config.yaml
pixel_unshuffle: 2
alpha: 4
batch_size: 256
epochs: 50.9
Rows from block 5 of a small segmentation model, named by matrix and row number. Rows with one number belong to one channel. Each number is 128 + 24 x the weight over its row's rms, rounded and kept within 0 to 255. All counts start at 0. After the name is the row's rms in percent of the matrix's.
After each channel's rows are labels from the 100 images, of 14848, where the channel reaches its highest value: "strongest on" is what is common among them; "peak on" is the class under the peak. Only what is clearly more common there than usual is listed. The data: coloured fractals of 300 iterated function systems on busy backdrops. In brackets: how many of the 100, against the usual share in percent.
# convs0: first 3x3 conv (model.mid.2.convs.0.weight, 192x192x3x3, standardized in use, each kernel summed), inputs 0-95
# convs1: second 3x3 conv (model.mid.2.convs.1.weight, 192x192x3x3, standardized in use, transposed, each kernel summed), outputs 0-95

convs0.154 138 [111 150 116 112 125 211 240 128 112 114 114 100 119 116 118 121 156 121 113 101 119 128 127 103 108 108 116 165 123 121 125 205 128 105 129 156 109 125 148 113 120 115 128 142 126 112 111 119 120 116 136 117 122 135 130 111 114 146 113 123 108 103 126 135 144 145 126 148 110 134 121 117 147 183 137 129 112 108 130 116 109 119 121 110 166 113 125 113 113 106 141 118 124 123 128 117]
convs1.154 148 [128 126  86 174 145 148  98 166 156 133 147 111 164 116 136 137 146 113 137 137  84 109 145  96 151 108 127 140 114 167 142 116 157 127 124 163 126 155 102 126 149 122 111 138  94 118 124 126 114 110 119 160 118 119 114 147 105  90 108 110 122 119 167 150 177 110 170 133 121 159 133 123 133 176 106 108 119 135  83  95 142 110 157 118 145 104 145 109 138 134 140 105  88 138 129 160]
strongest on: black (26 vs 8.5)
peak on: fractal (74 vs 14.2)

convs0.124 164 [113 149 111 113 134 217 228 119 114 112 118  96 112 113 118 109 138 133 114 110 111 119 114 101 112 114 113 175 110 116 116 186 143 111 121 159 110 112 137 114 113 111 128 130 113 114 132 113 115 122 139 112 127 144 123 111 111 179 111 112 111 109 112 140 155 147 113 153 111 138 121 118 207 180 130 120 110 110 131 125 110 116 129 110 159 113 115 112 113 110 131 114 112 111 137 112]
convs1.124 076 [105 128 167 116 127  97 109 115 144  98 159 151  99 184 120 137 128 134 100 118 187 157  66 130 127 132 131  85 153 131 106 112 120 124 108  98 187 102  86 140 151 140 134 119 113 133 134 150 115 144 128 120 132 106 116  95 117 188 167  88 122 182 119 130  64 132  98 103 117 142 159 128 149  66 133 131 185 117 151 129  77 198 131 142 106 117 130 154 124 135  73 120 132  98 141 144]
strongest on: black (26 vs 8.5)
peak on: fractal (85 vs 14.2)

convs0.13 098 [114 148 114 116 127 221 222 132 115 115 114 102 114 115 120 112 136 130 114 113 113 120 115  97 118 113 118 170 113 119 117 197 147 111 121 173 114 114 140 118 115 113 122 131 117 115 129 116 116 126 137 113 120 133 126 113 113 184 114 114 112 110 114 134 156 134 117 150 113 138 121 120 210 193 131 121 112 109 134 122 113 118 128 112 170 118 118 113 114 108 132 121 116 112 130 114]
convs1.13 058 [ 75 131 155 119 111 117 139 139 111 135 124 117  69 157 135 172 107 129 105  97 139 136 105 152 111 141 132 133 173  66 139 124 101 121 127 121 124 133 131 134  61 137 133 114 170 142 130 138 144 121 138  96 140 130 133 135 132 178 172  80 117 117 133 124  89 150 106 123 139  85 132 128 124  89 145 135 136 124 157 157 104 143 124 165 132 142 112 186 129 123 113 147 121  61 153 113]
strongest on: black (25 vs 8.5)
peak on: fractal (93 vs 14.2)

convs0.60 091 [113 154 116 121 120 235 166 175 113 118 113 154 113 106 117 114 119 121 110 106 121 126 119 121 125 110 113 169 125 121 116 157 154 111 124 147 108 121 129 113 119 113 107 116 120 114 163 117 117 117 156 120 106 252 120 119 114 166 108 115 111 109 120 119 123 123 113 192 116 124 142 113 237 170 140 116 117 116 126 111 114 119 145 115 152 107 120 112 106 123 122 125 122 117 176 111]
convs1.60 086 [107 126  98 193 127 141  91 152 161 136 150 116 146 120 131 157 157 114 107 115  87 125 132  92 163 103 121 141 126 175 137 107 168 131 117 157 137 155  93 137 135 117 107 151  98 133 136 143 124 110 114 135 109 109 104 146  95 129 131  96 128 129 182 151 154  98 158 124 119 156 139 121 148 164  95 117 134 140 125  94 133 121 170 161 130 103 147 128 128 135 130 104  71 110 158 168]
strongest on: red (28 vs 8.3)
peak on: fractal (98 vs 14.2)

convs0.156 074 [118 134 120 115 124 247 229 115 114 119 119 109 116 118 124 122 136 118 118  98 120 120 122  92 110 111 116 168 118 116 118 201 140 113 126 169 119 117 139 119 119 118 116 119 118 115 116 118 113 120 131 123 124 172 120 121 117 158 113 125 120 117 123 139 154 146 120 133 118 137 128 127 158 197 135 135 124 106 131 127 115 118 123 116 173 121 120 124 118 101 141 119 118 122 140 122]
convs1.156 072 [140 125 105 180 144 121  84 144 171 111 163 117 152 144 127 126 149 127 134 145 121 121 127  93 149 106 130 101 112 190 120 110 159 129 115 149 149 116  90 125 180 105 108 146  84 115 125 138 104 128 116 157 107 107 115 118 105 100 105 105 126 144 177 155 161 110 161 124 113 167 142 124 144 148 109 116 138 149  80  89 107 143 168 102 121 104 150 107 138 137 103 101  73 137 133 160]
strongest on: black (26 vs 8.5)
peak on: fractal (90 vs 14.2)

convs0.5 116 [118 154 114 116 128 219 236 121 113 117 117  94 115 123 122 112 143 129 117 108 113 120 116  96 113 114 116 170 111 119 118 203 135 109 123 171 116 115 142 124 116 114 130 135 117 115 118 116 116 124 135 113 128 123 127 115 113 159 113 113 114 110 115 135 155 141 117 146 114 140 119 125 188 182 134 123 113 110 136 124 115 119 121 113 170 119 117 113 122 107 134 122 115 112 125 116]
convs1.5 043 [ 87 132  81 125 153 148 114 179 163 141 151 112 126 153 153 194 118 108 128 119  92 105 120 111 130 129 138 128 161 138 158 115 131 115 129 192 155 149  89 133  94 130 116 124 128 111 118 137 109  86 127 157 126 120 129 161 115 149 132  70 104 128 153 136 144 141 183 124 121 144 127 124 127 154 121  99 137 131  87 113 115 149 133 151 161 128 136 157 139 127 122 120  98  41 153 137]
strongest on: black (25 vs 8.5)
peak on: fractal (87 vs 14.2)